A small masked image model, trained from scratch: encoder activation silu, encoder layers 16.
Rows from block 9 of the encoder of a small masked image model, named by matrix and row number. Rows with one number belong to one neuron. Each number is 50 + 10 x the weight over its row's rms, rounded and kept within 0 to 99. All counts start at 0. After the name is the row's rms in percent of the matrix's.
After each neuron's rows are labels from the 100 images, of 14848, where the neuron reaches its highest value: "strongest on" is what is common among them. Only what is clearly more common there than usual is listed. The data: histories of elementary cellular automata, time running down.
# fc1: MLP up (encoder.blocks.9.mlp.fc1.weight, 640x160), inputs 0-79
# fc2: MLP down (encoder.blocks.9.mlp.fc2.weight, 160x640, transposed), outputs 0-79

fc1.481 075:43 61 50 60 40 51 26 53 55 38 45 50 36 65 56 54 40 42 17 61 42 48 65 42 49 61 60 61 50 53 61 55 52 41 60 66 40 43 44 47 37 54 56 43 49 51 57 47 56 65 58 67 59 65 63 50 54 49 28 44 47 34 45 47 56 48 41 44 49 48 64 54 43 58 65 65 52 38 71 63
fc2.481 084:44 41 33 57 45 62 57 59 60 45 54 78 46 48 49 54 35 51 55 27 52 35 43 52 51 40 42 50 41 53 67 54 55 49 57 43 30 53 45 68 43 53 57 51 58 45 49 50 53 22 51 41 54 52 47 52 46 52 73 57 48 49 61 40 58 45 44 74 46 52 58 41 34 47 44 16 42 37 29 64
strongest on: 100 turns on; rule: rule 145

fc1.407 100:45 68 48 46 78 46 52 59 63 41 38 51 50 49 55 57 54 69 48 43 38 41 53 61 48 48 54 39 57 58 57 58 41 34 67 39 43 39 66 64 80 49 40 45 49 41 54 55 53 57 65 34 47 50 58 60 44 52 45 38 60 32 41 61 64 45 45 47 39 41 40 51 60 49 49 66 46 40 61 44
fc2.407 098:46 44 70 34 46 53 66 55 43 48 67 72 60 25 47 60 41 57 70 48 66 54 42 40 44 38 40 54 35 61 52 31 51 54 62 58 42 54 37 51 41 57 54 37 35 54 57 43 56 44 52 61 51 50 59 50 53 59 60 47 60 66 58 40 36 85 43 48 51 41 45 37 30 56 45 43 66 43 32 64
strongest on: 001 turns on; 000 turns on

fc1.433 170:36 69 45 46 61 60 49 42 48 56 37 44 45 55 67 60 43 58 60 63 59 34 65 60 39 49 51 35 44 50 58 34 64 59 49 40 57 40 42 61 63 64 41 43 49 59 54 51 75 37 40 56 47 60 48 63 30 47 55 35 55 46 30 33 45 41 31 50 44 50 55 56 45 45 43 51 42 34 40 54
fc2.433 163:50 49 59 58 46 35 41 48 72 48 58 42 28 70 46 51 38 40 42 42 32 64 23 46 58 44 48 45 61 47 56 39 59 51 47 71 43 55 65 44 21 57 58 46 53 57 49 63 44 54 52 48 57 57 54 43 67 45 51 47 42 38 44 44 48 52 47 55 69 72 55 51 60 52 32 54 51 73 50 44
strongest on: 100 turns on; 000 turns on

fc1.145 082:36 49 54 50 36 52 40 35 55 64 46 51 53 51 61 55 58 64 47 47 48 64 57 52 51 44 42 41 51 49 47 62 42 59 62 46 66 48 63 47 52 37 52 52 61 55 53 53 55 54 33 40 32 63 45 42 43 53 49 40 65 60 49 58 61 40 60 48 51 53 29 46 42 42 50 62 38 40 67 57
fc2.145 086:48 49 72 54 31 51 41 64 37 49 67 57 63 51 65 58 52 47 60 36 44 46 47 44 47 44 26 32 44 62 53 44 59 40 62 62 25 55 55 54 42 67 68 56 47 53 54 40 46 65 44 64 45 35 51 69 54 47 46 79 58 61 56 42 44 52 39 44 47 48 62 29 45 49 47 49 57 42 40 43
strongest on: large cells

fc1.307 058:52 56 40 65 50 58 61 44 32 66 46 55 52 57 61 45 45 33 50 59 65 52 38 50 52 51 54 55 58 40 51 61 33 38 53 56 44 50 44 60 55 35 50 55 39 68 48 36 50 41 66 55 52 61 35 56 57 49 56 49 47 54 59 41 35 62 60 31 68 75 53 52 48 43 55 49 50 46 43 50
fc2.307 074:28 55 65 36 66 46 41 49 49 38 42 38 45 47 47 47 51 31 67 57 40 58 51 54 68 59 52 56 49 42 39 43 54 40 42 51 48 39 32 51 46 36 34 44 70 41 27 50 25 65 30 64 32 65 43 53 49 36 64 35 45 64 55 54 60 35 35 54 61 28 44 52 53 56 42 61 53 45 44 41
strongest on: 000 turns on; large cells

fc1.423 069:52 51 48 51 49 70 59 41 62 44 49 62 40 34 57 56 39 50 56 37 72 48 50 52 49 48 60 57 62 61 54 50 55 50 46 62 59 52 61 43 73 53 62 42 63 44 38 37 48 47 62 36 72 46 45 36 58 46 52 44 51 62 32 48 50 45 46 59 58 40 40 47 44 37 66 35 49 37 41 52
fc2.423 087:53 59 45 59 54 53 46 42 57 45 60 59 55 55 26 38 46 47 39 47 63 50 29 38 37 43 60 58 58 46 52 40 59 34 56 63 61 43 49 52 30 54 44 64 45 35 65 60 57 54 64 37 37 45 70 45 38 62 35 52 62 47 43 56 65 32 30 43 38 52 40 37 50 39 47 46 35 24 61 33
strongest on: 000 turns on

fc1.438 071:23 42 64 61 48 38 53 42 54 46 41 49 63 61 46 45 69 53 48 72 45 64 71 52 43 54 58 49 48 66 49 49 40 48 36 57 53 47 44 57 56 52 54 52 53 40 35 71 59 55 45 66 50 36 45 45 52 43 55 41 62 38 46 45 48 40 34 39 46 50 40 37 53 39 47 45 42 41 55 48
fc2.438 083:43 46 42 47 39 41 51 36 53 43 45 40 39 29 33 54 56 50 34 35 61 53 59 43 52 60 52 35 59 53 52 46 46 73 39 59 40 55 38 58 43 51 48 49 56 42 56 19 38 37 52 59 42 53 36 43 63 36 74 52 55 68 58 49 57 50 60 59 58 41 54 55 51 56 40 54 54 58 37 45
strongest on: 000 turns on

fc1.590 155:35 50 40 43 75 65 60 70 53 45 54 47 65 53 39 38 56 55 68 68 57 68 32 55 39 42 49 43 38 57 42 61 64 41 41 53 62 65 44 41 62 46 61 36 59 35 59 39 44 53 57 26 40 46 48 36 54 45 59 41 60 46 71 26 64 56 40 35 43 57 60 58 50 51 59 41 43 46 52 38
fc2.590 149:46 51 32 51 39 50 44 59 59 29 56 46 31 57 40 47 60 39 58 54 39 45 51 44 40 52 58 53 50 43 46 52 49 45 58 65 56 62 35 62 39 36 56 47 48 45 41 60 47 37 39 54 55 38 53 28 45 38 53 57 48 54 66 48 40 19 43 69 57 32 56 72 41 48 47 49 60 55 45 48
strongest on: large cells

fc1.386 064:71 69 56 29 41 51 71 35 55 49 54 60 46 48 69 32 48 63 45 52 42 45 43 45 38 45 45 29 65 45 52 52 56 60 42 59 41 50 59 38 34 64 69 47 61 42 80 49 67 51 48 50 43 51 35 44 31 59 47 63 42 71 42 48 55 49 45 41 50 23 55 47 63 49 47 37 51 61 56 49
fc2.386 071:55 58 64 36 54 69 58 57 52 54 38 46 51 64 47 47 57 59 72 44 24 37 47 50 50 37 45 63 43 40 52 54 67 54 51 27 42 50 51 55 36 65 46 61 47 55 48 69 57 61 41 55 48 44 34 43 44 48 32 39 41 53 45 62 53 41 49 44 54 44 48 43 53 48 61 36 61 37 46 44
strongest on: 001 turns on; 000 turns on

fc1.395 066:47 42 45 62 56 42 48 68 48 66 41 58 37 50 56 45 44 52 43 64 36 68 37 68 49 44 49 32 41 41 43 53 53 40 54 55 54 55 29 45 45 55 45 47 52 47 49 63 43 63 44 44 49 62 51 63 51 69 56 47 45 52 48 71 47 44 44 31 45 65 51 57 52 58 42 43 55 45 58 42
fc2.395 072:41 48 51 42 48 32 52 66 45 48 24 39 48 42 59 44 45 57 63 34 40 60 32 70 66 42 40 53 52 63 60 41 44 60 62 47 48 45 43 53 53 37 49 44 36 65 59 54 31 64 46 50 60 58 45 45 72 43 54 37 48 52 54 47 42 67 53 58 42 30 58 58 27 57 55 53 64 35 43 53
strongest on: 100 turns on

fc1.267 071:53 55 51 51 49 46 36 33 63 38 59 48 56 52 54 46 68 60 27 44 57 59 61 38 47 58 64 55 51 42 48 59 48 52 43 62 46 55 37 46 35 62 56 57 65 45 68 51 54 59 42 36 49 40 40 43 37 51 22 55 44 50 58 42 58 46 48 50 54 27 56 43 49 39 63 46 35 38 40 46
fc2.267 072:35 56 34 38 50 61 48 50 51 43 51 49 47 56 55 57 45 34 51 46 37 32 35 58 49 63 48 40 47 35 51 57 47 41 57 41 30 54 66 51 30 59 53 44 45 65 52 35 45 42 50 38 37 44 56 40 27 34 57 45 31 51 49 47 44 24 49 58 43 77 51 47 40 46 43 48 50 45 49 54
strongest on: 000 turns on; 011 turns on; 001 turns on

fc1.335 062:54 59 62 43 63 45 40 60 37 52 61 53 62 45 60 53 53 58 61 66 61 56 55 65 58 58 45 42 47 38 60 39 53 70 48 28 45 29 37 56 60 51 44 44 40 61 51 44 33 45 46 36 52 65 36 59 55 34 59 40 62 53 54 58 54 42 51 52 40 66 57 50 39 43 40 59 55 60 64 44
fc2.335 074:66 48 18 52 32 35 46 50 29 42 32 31 44 50 47 42 64 66 63 61 47 62 81 57 48 62 52 59 58 57 45 56 37 45 64 53 48 48 67 38 49 49 53 59 39 52 68 49 52 49 50 46 54 51 54 54 53 44 52 70 56 26 56 42 53 55 55 49 46 65 32 57 46 55 48 41 46 48 63 44
strongest on: 000 turns on

fc1.391 062:62 49 39 50 32 77 53 68 46 47 60 46 44 53 53 60 36 60 36 44 43 36 61 49 61 66 63 39 47 68 58 42 57 58 37 70 37 63 48 42 54 55 62 43 40 44 56 34 71 46 43 64 40 64 43 48 40 52 48 39 62 48 42 49 39 61 53 54 55 48 34 50 36 54 48 48 62 63 48 48
fc2.391 071:52 55 57 64 55 81 58 52 45 53 26 57 43 62 32 56 51 59 58 62 34 38 40 54 58 52 59 37 61 44 56 50 59 43 48 50 35 62 34 56 38 53 35 44 39 45 62 61 47 46 49 67 31 43 56 48 19 58 38 35 44 50 46 52 58 26 46 58 49 58 47 48 57 53 44 46 43 36 53 53
strongest on: 000 turns on

fc1.553 068:45 42 66 40 51 49 45 56 56 48 61 48 61 22 44 51 51 48 43 53 52 37 56 64 46 54 56 72 55 43 67 37 64 48 41 54 60 41 50 49 65 49 54 40 65 54 45 52 58 48 45 43 60 53 58 62 54 56 49 50 38 55 26 46 48 41 54 63 48 38 50 52 63 58 42 46 59 53 55 43
fc2.553 074:59 48 36 45 51 51 46 64 49 53 35 62 21 52 45 45 70 49 63 51 56 26 47 51 38 61 35 74 49 42 50 47 54 53 62 42 52 53 61 54 34 46 44 64 47 45 66 44 63 39 48 52 43 55 56 52 61 66 36 64 42 47 39 44 58 37 60 42 60 27 55 70 63 56 46 48 39 36 62 33
strongest on: 000 turns on

fc1.359 191:61 63 60 61 62 51 28 47 51 58 44 31 56 64 44 62 50 54 38 56 52 60 53 60 64 42 58 50 72 47 53 70 55 50 42 64 43 46 57 39 43 29 53 43 52 57 74 48 26 38 43 32 59 30 43 41 45 53 57 39 54 46 39 55 38 54 38 41 55 54 36 39 65 56 62 47 49 50 63 49
fc2.359 180:58 48 56 46 55 51 68 47 43 46 45 60 70 23 65 48 57 50 64 55 50 56 44 51 34 21 50 63 29 59 51 51 53 52 47 40 25 55 42 50 51 45 46 53 50 48 34 40 47 55 46 61 52 58 53 61 48 52 45 45 33 38 59 44 39 65 42 50 58 49 55 47 54 56 53 56 45 62 42 59
strongest on: 001 turns on; large cells

fc1.291 204:48 53 57 51 70 51 42 50 55 57 69 38 44 56 48 44 68 67 41 61 49 63 50 50 55 54 64 46 51 55 57 61 58 38 39 61 41 48 54 30 41 36 37 46 36 56 60 55 44 44 46 27 72 24 47 37 51 48 54 32 40 60 51 40 48 56 55 70 46 53 40 52 63 61 54 64 47 43 63 38
fc2.291 188:43 62 63 61 44 45 57 48 55 59 47 54 59 62 57 50 54 48 52 50 41 73 39 37 50 43 47 50 47 49 51 74 58 38 50 46 39 48 52 37 41 51 42 58 54 30 34 51 53 57 45 68 54 54 69 64 51 48 58 55 34 68 62 56 53 84 56 46 48 45 37 51 43 53 47 50 38 60 44 47
strongest on: 001 turns on; large cells

fc1.595 067:62 44 47 52 39 53 42 57 41 56 56 35 34 56 36 35 39 41 56 50 46 49 40 60 50 51 35 36 47 44 68 50 54 39 47 46 37 49 51 44 55 45 58 58 23 50 50 46 45 43 44 37 49 61 71 43 63 47 48 53 54 65 30 26 58 45 55 49 58 42 35 51 58 59 40 41 55 57 45 41
fc2.595 085:46 36 51 46 43 55 45 65 33 63 44 64 45 53 59 41 65 61 57 66 60 44 48 67 50 45 41 68 36 30 44 41 63 31 50 42 46 61 56 44 65 45 44 62 55 40 46 53 26 62 43 46 65 45 50 39 60 56 35 65 32 59 50 52 43 50 51 65 60 48 48 57 66 50 43 62 49 40 77 54
strongest on: 001 turns on

fc1.200 070:32 57 53 44 54 55 41 39 62 32 36 54 64 56 45 46 52 64 56 40 71 56 50 44 51 44 22 53 48 49 46 63 36 59 59 47 64 45 67 49 37 29 52 55 37 61 44 57 50 64 55 50 43 49 43 53 50 41 52 52 59 61 57 65 64 51 39 47 67 77 54 39 37 54 54 46 53 64 48 52
fc2.200 086:43 51 52 57 58 44 47 38 52 56 50 33 64 59 51 55 47 39 41 44 60 60 56 51 52 34 59 47 58 76 53 48 34 60 63 47 58 54 37 37 39 52 59 54 39 30 24 24 54 50 57 51 74 51 57 50 55 48 65 66 49 61 49 72 60 42 39 48 56 48 66 52 39 54 48 48 47 79 45 48
strongest on: 000 turns on

fc1.197 108:42 47 42 56 63 33 52 40 47 34 37 50 50 55 44 37 45 46 58 63 53 36 65 50 49 49 53 61 55 62 49 54 61 37 48 49 65 35 61 41 41 38 63 58 51 65 63 55 39 47 60 50 50 37 52 54 51 62 39 52 52 30 41 56 72 46 34 38 37 65 45 58 64 63 55 39 39 48 60 42
fc2.197 110:52 39 71 40 48 50 53 43 42 44 60 47 56 34 33 51 36 55 57 57 60 60 54 43 37 33 46 48 37 36 42 52 34 55 47 51 47 51 35 46 43 69 40 40 46 25 29 56 68 46 53 50 59 66 63 50 56 47 52 59 56 71 60 64 48 78 38 42 63 24 50 54 42 45 44 48 57 60 41 49
strongest on: large cells

fc1.65 064:45 55 54 55 33 58 54 72 49 47 46 52 32 38 48 55 36 45 42 37 49 61 63 32 48 44 73 51 66 61 47 46 49 50 49 63 40 61 44 54 63 45 42 53 33 53 44 36 40 48 56 60 47 40 61 59 60 56 42 55 48 30 40 55 60 41 34 60 48 61 27 53 57 43 41 42 53 44 29 62
fc2.65 075:43 41 60 55 68 51 49 51 60 68 44 55 55 40 53 51 50 47 37 40 68 30 35 44 40 50 42 43 56 59 48 30 58 48 41 61 59 66 41 47 51 47 40 51 55 40 45 66 68 57 44 37 56 57 62 55 37 60 42 39 60 71 37 45 45 75 27 59 42 64 55 50 50 43 54 58 33 58 67 41
strongest on: 000 turns on; 100 turns on

fc1.549 193:58 42 44 55 41 55 47 39 67 66 50 48 57 65 53 52 29 56 28 73 63 49 46 54 54 46 38 58 47 65 56 54 57 57 48 40 39 49 45 44 50 38 64 43 55 64 67 49 45 47 53 55 42 34 64 42 62 49 44 45 25 37 44 43 58 50 60 44 47 36 58 62 45 48 51 41 54 46 55 43
fc2.549 176:61 41 37 52 35 60 60 34 48 42 50 64 46 38 48 36 58 62 72 26 37 39 59 49 44 50 51 59 36 51 28 51 38 48 58 36 45 38 42 45 63 51 28 50 63 48 52 48 40 56 51 43 61 43 56 51 56 57 51 59 47 68 52 75 66 50 63 51 41 42 51 62 49 47 62 55 59 37 38 45
strongest on: 100 turns on; 000 turns on; large cells

fc1.371 062:78 38 36 53 53 59 46 66 55 49 62 51 41 55 54 38 41 49 39 58 47 55 45 54 52 28 36 55 68 49 45 48 52 57 62 25 46 43 47 60 50 53 39 45 45 63 70 34 42 50 52 34 35 60 48 47 59 53 51 41 46 43 50 54 56 54 59 36 51 76 45 41 49 42 47 53 33 52 53 52
fc2.371 065:48 55 40 49 46 49 57 49 54 52 47 46 66 53 64 52 49 61 66 45 30 64 53 59 61 33 49 49 45 52 45 55 55 36 57 61 52 43 38 59 37 48 46 44 47 45 63 55 47 73 47 66 70 50 44 62 56 33 36 55 43 44 64 70 39 73 43 58 42 51 48 46 45 50 63 50 63 36 37 60
strongest on: 100 turns on

fc1.566 059:43 48 49 44 51 51 35 53 54 57 57 31 64 52 54 38 68 55 55 57 71 52 43 43 63 55 36 67 51 58 56 54 31 37 51 44 60 62 47 45 62 41 72 54 53 41 31 36 36 43 60 53 43 52 38 59 33 42 41 56 52 53 64 42 55 52 41 54 44 57 51 34 45 42 55 50 48 49 44 59
fc2.566 070:35 49 29 52 33 40 39 36 48 49 73 49 56 50 61 58 52 27 34 47 61 36 56 52 50 51 39 53 50 56 42 49 28 55 49 49 71 50 53 61 33 38 44 57 54 44 53 41 51 38 60 48 43 53 62 37 31 57 60 77 53 61 57 37 62 46 44 65 59 52 52 48 57 53 63 74 35 59 58 34
strongest on: large cells

fc1.524 183:51 40 46 37 54 37 39 51 39 75 56 55 49 65 56 56 55 49 27 67 57 27 53 43 58 56 43 44 51 51 51 41 42 68 33 50 47 41 53 53 70 41 45 46 56 63 54 51 67 47 44 54 58 51 56 40 53 50 58 44 26 50 41 35 34 47 61 65 56 47 41 51 47 53 33 61 51 48 59 58
fc2.524 172:55 54 43 40 55 38 57 71 46 24 52 31 49 42 51 51 42 43 48 68 47 61 53 58 36 36 72 57 57 48 48 59 67 36 57 63 41 52 61 47 19 58 60 47 56 48 41 47 30 43 43 53 38 57 48 57 39 58 60 40 64 42 65 56 47 42 60 50 55 47 54 48 60 51 54 36 53 50 51 60
strongest on: 000 turns on; 001 turns on

fc1.367 110:37 63 44 52 54 54 37 53 50 50 45 42 36 50 57 70 57 50 41 47 49 55 48 56 56 51 37 43 58 50 56 50 46 64 44 48 66 36 62 61 70 15 62 43 56 55 62 42 50 63 41 46 41 67 49 26 42 59 52 39 50 31 48 56 46 53 62 50 46 48 47 57 60 58 42 43 48 34 58 50
fc2.367 111:76 47 58 44 60 47 58 51 34 45 62 55 69 44 64 57 50 39 50 56 44 46 32 55 65 51 44 55 50 58 59 49 42 42 63 70 14 53 59 51 43 65 60 52 55 47 62 66 43 48 53 54 51 52 36 48 28 54 62 43 48 48 49 39 32 36 33 45 58 44 58 58 30 46 38 44 56 47 47 56
strongest on: large cells

fc1.155 070:42 40 43 61 55 36 65 50 39 52 56 50 51 46 67 57 45 58 32 52 50 62 49 38 37 35 55 62 72 48 54 28 40 57 68 48 49 59 51 45 46 43 42 42 55 40 64 52 56 59 60 52 49 40 64 45 30 57 54 52 58 49 40 43 54 43 41 36 46 55 33 43 63 62 37 59 51 57 43 52
fc2.155 084:55 66 66 48 60 53 66 78 64 52 39 34 59 58 46 49 45 50 71 50 46 53 39 43 44 33 30 59 57 59 45 37 54 41 37 55 42 61 53 51 51 54 55 46 42 48 40 50 58 66 43 63 57 45 41 41 52 54 53 53 33 57 43 81 49 39 32 50 71 48 54 49 48 55 47 63 55 53 37 29
strongest on: large cells

fc1.478 065:24 46 49 45 46 44 63 40 45 68 45 36 64 41 27 58 54 64 34 43 60 47 41 50 48 46 40 47 59 37 48 39 50 54 43 58 66 58 58 48 50 37 46 45 62 51 41 49 39 50 49 30 51 41 48 57 36 52 55 55 52 55 47 57 54 40 47 77 34 57 39 56 58 62 47 37 49 34 38 58
fc2.478 065:60 49 57 50 33 39 52 54 59 57 52 56 44 62 55 54 40 43 40 63 54 51 37 52 49 55 41 44 61 47 40 31 43 63 55 48 61 59 56 52 51 60 41 47 44 34 61 34 52 43 64 47 43 50 61 55 56 55 38 70 51 42 37 47 58 29 44 64 66 44 47 59 46 52 72 34 52 64 60 33
strongest on: 000 turns on

fc1.69 068:29 37 38 40 45 46 66 48 63 29 48 45 47 42 49 39 47 30 44 42 34 38 60 41 38 55 54 49 63 71 59 47 54 45 39 52 74 38 57 51 54 38 39 54 59 35 58 49 58 44 44 55 45 35 42 50 62 58 42 51 60 47 52 45 52 50 54 56 46 37 45 38 40 31 45 52 37 37 50 47
fc2.69 079:32 49 56 55 33 65 69 48 69 56 56 64 55 45 36 59 49 45 25 67 68 35 46 28 38 45 62 44 51 50 71 46 52 47 27 52 54 56 40 42 43 57 52 55 55 36 44 55 44 40 66 52 45 45 45 63 44 73 60 49 66 79 50 50 50 58 54 29 52 43 63 45 48 44 56 46 60 49 51 41
strongest on: 000 turns on

fc1.17 067:51 49 62 43 44 33 31 67 37 59 53 64 52 48 47 30 55 59 75 40 38 49 31 50 60 45 25 51 45 32 57 56 51 38 29 26 56 37 40 60 52 57 66 45 50 43 35 55 43 57 46 57 44 49 47 65 43 41 51 38 49 53 41 64 34 48 56 54 41 56 43 40 47 50 44 50 51 58 50 31
fc2.17 078:55 38 49 56 31 39 46 52 26 40 45 60 28 32 56 35 52 52 41 54 45 68 52 56 62 64 48 63 55 60 47 49 40 54 68 60 57 42 61 41 62 46 43 43 55 61 36 38 47 59 58 57 60 57 58 47 70 64 66 57 44 47 58 30 43 49 59 54 54 59 50 66 55 56 47 63 52 57 60 40
strongest on: 000 turns on

fc1.248 070:47 52 46 50 35 38 39 48 44 51 41 38 49 60 28 47 52 47 54 47 43 55 63 64 51 44 34 71 52 40 49 62 34 52 50 46 47 48 45 52 57 45 41 56 52 59 50 32 52 78 51 42 44 45 45 48 54 26 77 64 35 52 53 53 55 57 45 71 48 41 43 47 54 51 49 44 44 33 47 35
fc2.248 084:66 50 75 42 62 48 43 51 49 49 44 48 64 46 60 53 45 58 58 51 43 63 49 55 42 68 39 60 34 48 54 36 76 43 51 53 45 41 53 37 56 55 56 55 63 52 28 59 34 50 48 28 46 53 60 51 47 58 37 50 45 46 54 46 33 62 64 40 64 39 63 55 47 59 46 50 44 64 74 51
strongest on: 000 turns on

fc1.280 066:57 46 59 51 49 48 40 52 62 45 51 49 58 57 50 51 59 44 48 64 59 39 37 46 57 48 45 28 33 42 59 50 46 53 52 42 46 53 52 55 43 14 67 58 37 68 46 60 47 39 35 57 50 44 44 39 37 58 53 53 60 59 37 31 69 44 63 50 61 52 44 55 45 49 67 37 36 57 52 30
fc2.280 076:45 49 61 61 52 37 48 59 45 56 49 58 54 57 65 50 54 47 45 46 40 62 63 48 57 53 66 47 50 64 48 47 56 39 36 28 35 54 39 39 55 57 48 41 48 30 25 47 48 66 57 61 40 50 43 41 39 50 63 33 56 45 56 56 51 65 67 44 45 47 67 42 47 55 26 59 72 51 39 66
strongest on: 000 turns on

fc1.289 072:40 46 55 65 39 44 56 49 71 14 55 45 49 41 54 70 67 55 52 46 50 40 49 67 35 53 64 63 45 73 53 41 59 50 69 59 66 53 56 51 48 48 51 49 59 54 39 51 45 60 46 55 35 53 40 42 61 57 67 52 55 44 39 46 43 52 45 57 51 37 74 54 45 40 44 51 58 41 64 41
fc2.289 075:46 62 51 54 52 49 56 45 49 48 42 42 59 50 47 61 57 49 43 46 62 44 51 56 41 44 65 69 55 64 43 51 41 63 68 49 26 57 47 59 32 52 64 42 37 54 55 53 65 25 53 64 50 40 47 40 49 54 56 60 41 69 52 60 57 56 52 34 57 24 55 61 50 49 39 60 60 39 38 42
strongest on: 100 turns on; 000 turns on

fc1.201 194:38 55 47 55 42 34 31 44 48 65 66 34 53 44 44 36 46 69 34 54 43 44 52 49 67 68 44 48 58 49 64 52 55 50 57 48 63 58 59 41 49 58 52 53 41 71 56 46 33 50 48 51 63 35 39 59 44 43 55 53 36 30 42 42 55 53 46 36 50 42 59 45 60 51 64 54 57 30 72 36
fc2.201 166:35 51 26 52 55 49 61 50 43 58 52 57 29 43 60 35 54 45 69 43 53 70 46 37 47 39 45 38 40 52 39 53 38 57 55 48 54 44 52 41 48 68 47 43 50 47 31 57 70 41 53 57 52 66 64 53 58 51 65 70 48 69 56 41 42 73 51 72 64 56 62 24 45 53 45 37 39 48 44 51
strongest on: 001 turns on; 000 turns on

fc1.217 167:34 37 50 56 60 38 45 45 53 36 47 55 41 49 56 66 54 37 51 58 50 48 45 51 62 49 51 32 64 56 55 49 55 63 55 59 38 34 42 61 58 38 69 36 52 55 48 45 57 37 25 39 52 41 59 56 45 42 62 26 35 50 48 41 45 48 28 54 43 44 48 59 52 53 63 36 55 55 50 64
fc2.217 148:58 49 58 34 44 45 44 46 56 63 60 49 58 60 47 59 51 37 38 44 43 65 53 60 48 47 50 45 56 46 55 34 48 40 42 51 59 52 49 52 31 43 42 46 43 44 53 44 56 53 44 46 41 48 30 47 24 49 55 40 58 47 57 59 60 96 34 61 53 52 69 53 57 57 42 53 41 55 47 64
strongest on: 001 turns on

fc1.521 138:60 29 43 62 64 78 47 44 45 48 43 45 44 60 51 72 57 45 55 51 39 47 57 48 55 56 47 48 60 52 57 61 59 47 44 51 42 41 43 62 54 29 65 52 57 49 65 59 36 46 51 38 44 59 43 54 49 54 52 42 36 63 48 44 64 38 46 44 58 49 44 50 56 44 39 67 56 69 64 41
fc2.521 121:50 68 48 58 53 57 32 47 36 48 64 56 56 32 53 43 68 44 53 44 41 67 48 35 43 54 49 57 60 48 42 44 49 30 49 60 42 42 37 44 48 45 52 55 54 47 52 53 60 50 43 77 61 37 41 52 40 48 43 52 64 49 55 30 47 71 64 45 59 40 53 34 55 57 56 36 51 57 47 54
strongest on: large cells; 001 turns on

fc1.379 132:50 50 51 45 50 28 48 60 54 56 37 37 48 49 61 52 58 44 45 52 53 33 62 54 44 66 53 47 45 42 61 50 43 40 61 55 48 25 64 51 72 33 48 46 38 53 48 50 59 54 36 60 50 56 46 51 35 47 50 35 56 09 47 67 57 61 39 55 42 49 40 54 61 60 44 56 41 30 51 52
fc2.379 119:54 38 65 50 54 55 47 48 45 35 57 79 55 47 54 53 36 46 60 57 62 54 33 56 47 41 61 59 39 54 45 53 49 53 40 65 29 52 38 58 50 51 58 43 46 26 40 35 56 50 52 36 48 45 48 48 54 62 53 44 45 87 59 36 37 49 45 43 52 42 48 47 24 45 52 48 50 56 48 66
strongest on: 000 turns on

fc1.565 058:52 52 52 37 37 53 54 38 33 55 44 55 51 61 53 54 38 48 62 51 42 53 50 61 66 61 49 41 39 40 62 44 54 47 33 67 41 55 41 59 52 35 57 43 45 37 59 56 71 45 62 72 52 55 38 53 56 57 47 37 59 52 39 50 46 55 57 44 64 59 39 59 54 69 55 67 69 60 54 53
fc2.565 064:37 30 42 48 49 59 58 68 43 31 22 57 45 48 38 53 65 28 55 61 59 57 42 59 60 49 53 59 64 42 73 46 60 47 46 50 33 42 38 58 43 57 40 43 59 48 53 28 43 50 53 61 42 42 47 30 54 39 61 48 33 47 53 38 43 37 53 56 53 47 36 47 64 59 52 71 56 55 50 36
strongest on: 000 turns on

fc1.98 067:43 64 57 40 43 43 62 34 54 52 35 60 51 43 76 46 62 46 47 37 57 47 43 46 46 41 78 39 52 47 66 50 62 43 59 46 34 60 37 53 44 50 41 64 54 41 37 23 59 40 58 38 42 28 53 52 56 39 48 51 43 65 47 51 45 41 62 48 63 35 59 37 59 42 44 46 61 54 49 50
fc2.98 071:26 66 66 37 40 55 48 47 35 40 45 28 55 46 31 51 57 59 60 52 31 36 53 42 63 43 36 65 42 51 47 53 44 57 42 57 69 49 52 42 38 56 49 37 60 62 51 66 50 49 37 60 46 60 47 61 46 56 60 48 62 41 58 61 44 60 50 41 43 37 17 51 40 51 45 54 58 46 60 42
strongest on: 000 turns on